Rows from block 4 of the text decoder of a small encoder-decoder image transcriber, named by matrix and row number. Rows with one number belong to one neuron. Each number is 500 + 50 x the weight over its row's rms, rounded and kept within 0 to 999. All counts start at 0. Numbers have three digits each. After the name is the row's rms in percent of the matrix's.
After each neuron's rows are labels from the 100 texts, of 14976, where the neuron reaches its highest value: "tokens" is the input token at the peak. Only what is clearly more common there than usual is listed. The data: seven-segment displays showing three digits.
# fc1: MLP up (decoder.blocks.4.mlp.fc1.weight, 512x256), inputs 0-127
# fc2: MLP down (decoder.blocks.4.mlp.fc2.weight, 256x512, transposed), outputs 0-127

fc1.438 113:414423502452512409462476415538523493515471561482524492530459530462529498562476657492544493467513436522454524571461513482537555537530528558449509542649555525490482500577455510598546531455540461504460569578504537666541465420563501581483536543503524544519515591503539546500550440597550573491507509597577567539532536480484525656522451628462558577572552427494528489567565444512474593549494
fc2.438 139:429566505482567457542519492573563560501476554531480492557576521549562498524567487458482514514493578436513526488455588554480503509498443561547526476488427499471489489511521518500474467492518488501582528436479525479501526564480468405566441565492656504503411435529471557572542489453508433521417559468586427561566476563480451455460494479426420537473479490472539422453389602478444555384446
tokens: "3"; "2"

fc1.31 104:522464501506572454418445387520529490489484523451459476431510496470539503489516475448479485478523489506494534518437514500423600541511470501382480494517460490415488459460513492520439468489507442501493499507543581580538444430503396533433503511461450561506457421530525548520544421482557493528416492526545491514555532498506480592543463607440449538589522426470548476518538531549498504461426
fc2.31 099:564510547605431510448454473480511485531417408485418443442533500550450462505386480444392470626472411491539522545461462505410496446505484521483555581405484531455538486575508512494498478490450520488480406479539500506433412474433459405571419417512554534515556402530501443504498502493430485517480566519498392517497470507524511468516485499426354482505434514518498460553443539497504436445481
tokens: "8"; "6"; "2"; "0"

fc1.378 063:414546501479597465444516467581488506562477447459549505453482562442445506493547446451533549400525583493576487502485472465536451559535465569524531474578449424455484440593487581523513549531503559479514493478519532535523519478552594584510424506439490535549447473569460497586558512579446541483435424446491479591555531483528484445538576432427460574455506492455513535555574525575565621472572
fc2.378 017:535555539504486423486485493518502440477473483486428517565529373478483393511438515441459412455475477450529513464483563530424517448461469581485480510411495540484600560501577426526474552523409516488444480458506510487398585415489437561624438469508462497570550398511413514540570408567447573481451545493526444440588454482477481497615512522467384473505460471522515568521378467545520452499505
tokens: "."

fc1.386 088:447445476517562469533458470474475442425433566550564462531524461470436442506469526512548476434516480462376516498529467522547541524572486522437523511541552561488473552546480509478498439545537562527484468581502522521540518462569529533568540619506527499560478607456564489466551529605544570546544533563485559515463592452505502607492537452577542452539607459550519481492586449444592583565583
fc2.386 091:410491500402539493579479549556526588558467510552463558571492608561567512540571572512553560446495569589540528599521551583561492516473495576638508444531477507510524477526536528476486460475519467512530530517499504558537578476548541492555515506554544540507428521501536555526492501486465363475513532467554434561502446579462530464490539452494463573499466506427523460454426477453446583424475
tokens: "."

fc1.95 104:442564523485536502477533509492551535424547500432503476580433572566458448593537572432502470551553493501486474479502606534513572513535518560476596479544566512475501481467536477539479529492525485513411505493464591602452489481521508577594497529503549591509416504503524593590466520630481541574484535519537458550501456438515429526539518546481538589491495450536579408452445466442461590502480
fc2.95 123:521486574612466451459485407540550496501433476481427448450554527548559486528479478482409479614434488453545522517439501481402528450493484471501491613508435493433486466575489520503443459512466469475548471475585526510476416488363423349493464489492591514481505420517532440563527473453545534528432539522555484488513522505516520482483422523435424539596466511513487467517486590545522506405514
tokens: "8"; "9"; "3"; "6"

fc1.82 117:502466513453542389441478386529519434472476616517560461457501426492516511457521496508496428450506553485416459501442553460545553547468422478444472484550507508415465509503432465491471622481460423523498589495483555492488501497489478529487538539404430524447466511475444593493483365566528520486430459522514549462510564510473511507556431629463579525595519425523611537481520419497562479514451
fc2.82 078:570496556600429473442443447495512479518426406473426440452547501546503458526419487446405459602433435451526557535432493495407518458523480513477534597443485510455518451627506545508472485493464513481483424492576530540450395497412461397555398447509590525508540412558525425547541486472485497520456547534532449483494476475526504490502444515427422509522459519515497450551458570503538479451476
tokens: "8"; "1"; "0"; "3"

fc1.211 071:551452531527461488528485566457505458448445555514560521547466396411432508444541458532485519500462444447430574521536432524573539514494524485536452472452561495435534542433534504446493584489408404501418466547554488582577559428548466588548509483573476558562602495480550580438600513508461523551620494540492545495490528517533565523585481484508568429578471491554422553479568437514505527627456
fc2.211 036:431463434358444479522429497526482607535505481528500545586464561521568542500540596497548554419541552569536533557530588498581496562500485594505448466530540479545476516517487505517502499493603532468534571584427463602511569562555552525561572503535540509518460542524552536532494486486547420444549536454540522527518485543554497528480512481565507588486475533452499463475446528458482606443522
tokens: "."

fc1.97 066:398518533467465438400522414552469535488488539512483560535545527438529472472476594428485459426525463446452443488486549464464592495433485574433543556586438417460436510457457477447580515574571421601449514501558538483497449469536480568579452519414532480486428492539458490542456486554483503556416550460507490543587532431427541606577436583516478483515529495453489445597564551473510484525571
fc2.97 015:573531541607509437473486429474494472491427401453422414448582449522475415500440419427409441530437463402472547501428511515399527461525482508536556552421472518475512481610510553506484512482454545478470405426501552516476370513456501440556397465483595529494515383553495459571544493470450512531442536532548434490516466486529456503480496539429425523499439527518530399530450558475514461461468
tokens: "8"; "3"; "2"; "9"

fc1.437 098:540392585438568564544548497568426387481475511544531508493482513538492448542542582581607558457486531517464519583532515580493490496591466505497525495560536583459504529547538502538473431512379464577467487607507536534537480441468520570533523547536479554526460503467526564511494490540545540501567475609498432522442450465506506513575481432528529459601529424469477530508500430407497498550470
fc2.437 094:499504551456458465502343483485405498432376408532460416487417439484437432463456607406464482441488468574553580467500520478480504521514424615389518505446589502512525463522496529509474444423496442452521479584410442618492543515548480515588578491538549572557456434546565511526488440554463418520503566582578454483474536497533546519568517506574443572466538498432496507499468527458504575540483
tokens: "."

fc1.295 081:467488570542477569505450485541448418436470550512542511472425530541479487538550593530568512410414452454426553541458554541520494596521466516508519547567474537565495535580547530541486456476434422605484558526494456542522460442497436548529530447519515481461531588501552528460501499539583521549473577560522440487508445499460491528593452556505457534626484470530445544487455513428464480546498
fc2.295 046:477482551451483464506348487507423477446384443556478433488450424468447417482465600383475464398502483563521576450501519495468494516526402649383506465447613487500519467511482535522491493397489433464481469570388469600485558515553476516586538508513515569581445418533560516528498423571445413502490567581582453459485535486506525524555526502549432574431567500440517505499459511434476560574464
tokens: "."

fc1.339 205:362447516481533393448471438557491448489482553506477504494498519483553478517532603512526503431494526519474508508451602535498578549541434510491464463571507507470457479521487438504485500432462452518464576535487575596484482458542489542547504550443524567548454519551506547528541444623563571514486492548631507483522515480502466573546473625492530635613489417519627491509473439533541578519494
fc2.339 322:513470554589475445420453420519506454472434463438428429439549466519510422529467524419432444540453475429493543509420526490408548484525447528445509583485487483435466448621472517518452500458450481493455473486490556561457398491457450436558403491464591535521499412554500467553568456515521545526449565540547453488507491464495472557514429555412419543575484494528536438569460549502510513456461
tokens: "9"; "4"; "3"; "1"

fc1.106 097:428441439475463420428488514587466536448540577500494510472490514441580400535605591444549523491536557459475471415538648433442544544584448524559481495518530545542436531504510523519495474492473547505538497544497562582523524495576458511543558581436498541568486450489541539634459522550558521522427556506649525523493544580527484522500519565556574624549490504557564474510475533570544608444491
fc2.106 076:547522514611467476430467441455529446502504472420403436472561468506465447537428468474448449633488485467546505534392494507444575449505479496466535549467494477473501493541506482507458570519448519498420470396526579496423392408446484498529413432449484533510535442556454479522558441548426581537458531516461423477516484440438456543514458584428440500515451493550569467579503470515548418488452
tokens: "3"; "9"; "4"; "1"

fc1.112 097:453489512437600509517425471531548487455525583545447511556460464510476515512581548475494469437468515573497511528503592512484563510479499557464542505531563477455509478501547461498497474468536491482470597506454615612517475422567503522462595513458513544501410583576523557569523461605481583525517538499552505465504538513450508504491437598513565619621504436493587502530488485480578605551471
fc2.112 096:503400568615463451438482399532496440510433478477490450427525523507546447530479532496457473547453452444493522494432502505447568500534495481459481570577478466436439432602433520508433470456484457493500488511518562564502385502468465431509447480497568567491525466524550497540545488510570550530483546565568507475484529479516511571475425551431480578573503495526518439552511541517497526492492
tokens: "9"; "3"; "1"; "8"

fc1.186 062:433441465490504462544529591547544489501489519431508458427581441500438469592450597514465471555421421519413448468505452512455580493457569508526456457514558491508543556547423532441551556610447529585429504545472485550553557561468483508516474548583559496457441543555526508556485532454427514477572528503564569518426444421511469479471487498525427491491498487481549422544529565456479448472515
fc2.186 016:474470462425542469479430470512455607476443500556475512514424508563522561446522556494491530355544547594558483484533596486514463517503445615503411473512530517527511568427528470559473482471567447409543541581482421549517648476560465513495586537562422573531447529473552476502476431523532503490522512474558560476518558601542540468536507559595549549585518534439491536511530489495539576492571
tokens: "2"; "7"

fc1.260 102:460580485486440455542501521513445501522596446524484499584498467435544539495482561553487458460434439475547558546529505439653576491530605433493443481514591422491488456519420525426513451522551467529490517567521478527533514558508571514547525518515549466516478584581471618466474506600576458491531501496559540502480458452447541528590518464605564478454477422569465557461534549554537602578520
fc2.260 124:438431480501574525472444484512539467591485565521498491519472548495442466493474525511500507514588521525508474526465526624567518514531503531456522459510476488488452566438453411525545544444531512530430544465396508490439449431557494548565486478498448624541495545515471574460450527612415517531556562498497472549548514505497456547446519564449497540502494486553591413585465376440483412485434
tokens: "."

fc1.53 112:498520507450519407412497360470497457488508602491468480427517503508547506473485558450500412474461577480460515472496480517512513575446372527398467540544501481417435501461429456556452573480464401504528576515451577567494541482437403533417462578430450499492457500490478568491513427542538510555446524497575550508559500439468517580469464595459525552620523440489594486513503442511496532468478
fc2.53 110:565515543607436499441447459481513491524423385480416437448538498560458470509406471433371473616459409483539539539463471485411499438515491532483558580411484529465542480581505558497486481488471527467481394476537508518453420489438474401562419423518580531509536396546524433518500510479432472517472555522504413516490467503522504471508488499435358496504437536515496453532455564482515448445479
tokens: "2"; "3"; "6"; "8"

fc1.154 081:472520470371433433526464471572538442488491511536527547545556539443491586522496510531566479538567500496515514546476493522603444500523444512514527546486535458459495559422466504453560539441498420479585572492559513450457576501486496525555452506456429449455487636495518545499567482500509515520489447512500540547582613461509466509456556502571525534467473441475578586513443542577537551452451
fc2.154 072:521493587534501533490423450478489435477363456536478470483431517488414447534465555422464433461498486486455594374522495598489479534548425551413543584465513498410537451492509499487515458478442453593487464564399500528532470530502455523574424473496529552587551431455497536493483469521439449565498616555522486445532518475561572508540522471467376527521611504461553561547504503414533484575423
tokens: "8"; "9"; "3"; "0"

fc1.457 095:449510540542443534497486588463430442475546536461490485584486544396604484537462593525522500516474442468530525526595482442630546450486530464452502464570591492460528504540427558441481481496486438524482538557554546486569560485507610538519468462489516458510438612576542557567577447555590515420547438433595459442458510521533493443543526485596553527426517425462474536520505525536502636597555
fc2.457 090:468426484509504516442433481493506444563479520491474476517459531492404436505451542498490487515574476528503484526475519603558527494531492547455534481487516489487471558465459416523538561443497520515388514479382522521433437410577501574601482449495449604547524536544462552468470525635404524525543567504489457539534492484494458568495519572458477531520492476559601422591469364444502414517442
tokens: "."

fc1.412 208:382462482504530399443474411532472473458506538487503457487503490532538451519559612482522464462495517505486469503450577491498560519514438536505494473561520463458419497529487463513465496467469454513452585502511549626507498487536478508511508580456548562511456503538491522549539473593525513539481557541624467477546513495482460578540460654481530614609529423512595468541505477503520560492461
fc2.412 296:523461560594458449418445415515510442485435451459432429430542470510518425530456524432429442545442452426491550517432511488424544477528459525442509594488485481432475450616467518516463497457451475496469467502502554564457405489462456439555398476468592532521529418549510470548558462514516541516453564542546454485507498466504494550526436544411404539575481501536531450568459550511497501456462
tokens: "9"; "4"; "1"; "3"

fc1.36 113:409437477412596424482524461542472508460489558531505465460500528523578514512558555444517512422477552516453468525473541487486570558497398527420510551628524453435404517483468423557478528451480457535549576490497566567509535530517482555532474588482489522560507480507463523526475483551552520486457537470564502462578555548535430551470458576498565540613555436543591530518533460537556607462466
fc2.36 081:530463539574434431405430406501499443487444434449425425432554472528510441512431499439437455568445432420500540523434515467425549472533475523468503584477488491467481470616476528522456509474462512494466458482506548566462413499456460435557415475483599538513517431558523469554560463505520552526463567537544454503495488468514474549513442562422408535547459516533522424562458563513520499454481
tokens: "9"; "4"; "3"; "1"

fc1.250 095:491534480538535492512437483563516506489554474408496468472537567557518513576549551451564508527530576496530498511443543480492603467490538528469567469612546548527494462531517537509462539508530555527425533500499577626465443437588437509566489486527523599479395556563517541573517504548582572598500476536543472549523548463497409514560538651554520624540558469559546421492482488506579595503474
fc2.250 082:537448566616454472436452367512543477534421468505454442435539548544535487542443502469411455605448471470524545513433480515425524484508463520448496600508456459430473461584455519517459480492488469474517474512528539534474386497420457387524442457480573542506553424521537473539520460469513509524468573532527483465517525481532546535478431511422411550598503521515509471558499570503495483440480
tokens: "9"; "8"; "3"; "1"

fc1.121 072:423542500449417521555504483490514540444471472552485469473445450429543535543457487543586570422562467498497579521459546504470533518502584533524553508583579553466497440495544469470509558502506501454423572513553533525548580503612460522510462532498461548537403506602570520482540415462592543532493518434514493554510506536437473498454579552594507601480420451430467446427449447553498558456450
fc2.121 034:535478555569523501458551440490546419441495525462514487401458501420476423543523486456523466445490519440422497429473452532483547526518476449523494575555432478400467441531494473465480475506412481653456512467463599480520425476463485575407407477440466468511559478413448515504525491500486549532481502524513541419500487463465513554525496534432467517499544520520556592496571480485506426536464
tokens: "8"; "3"; "9"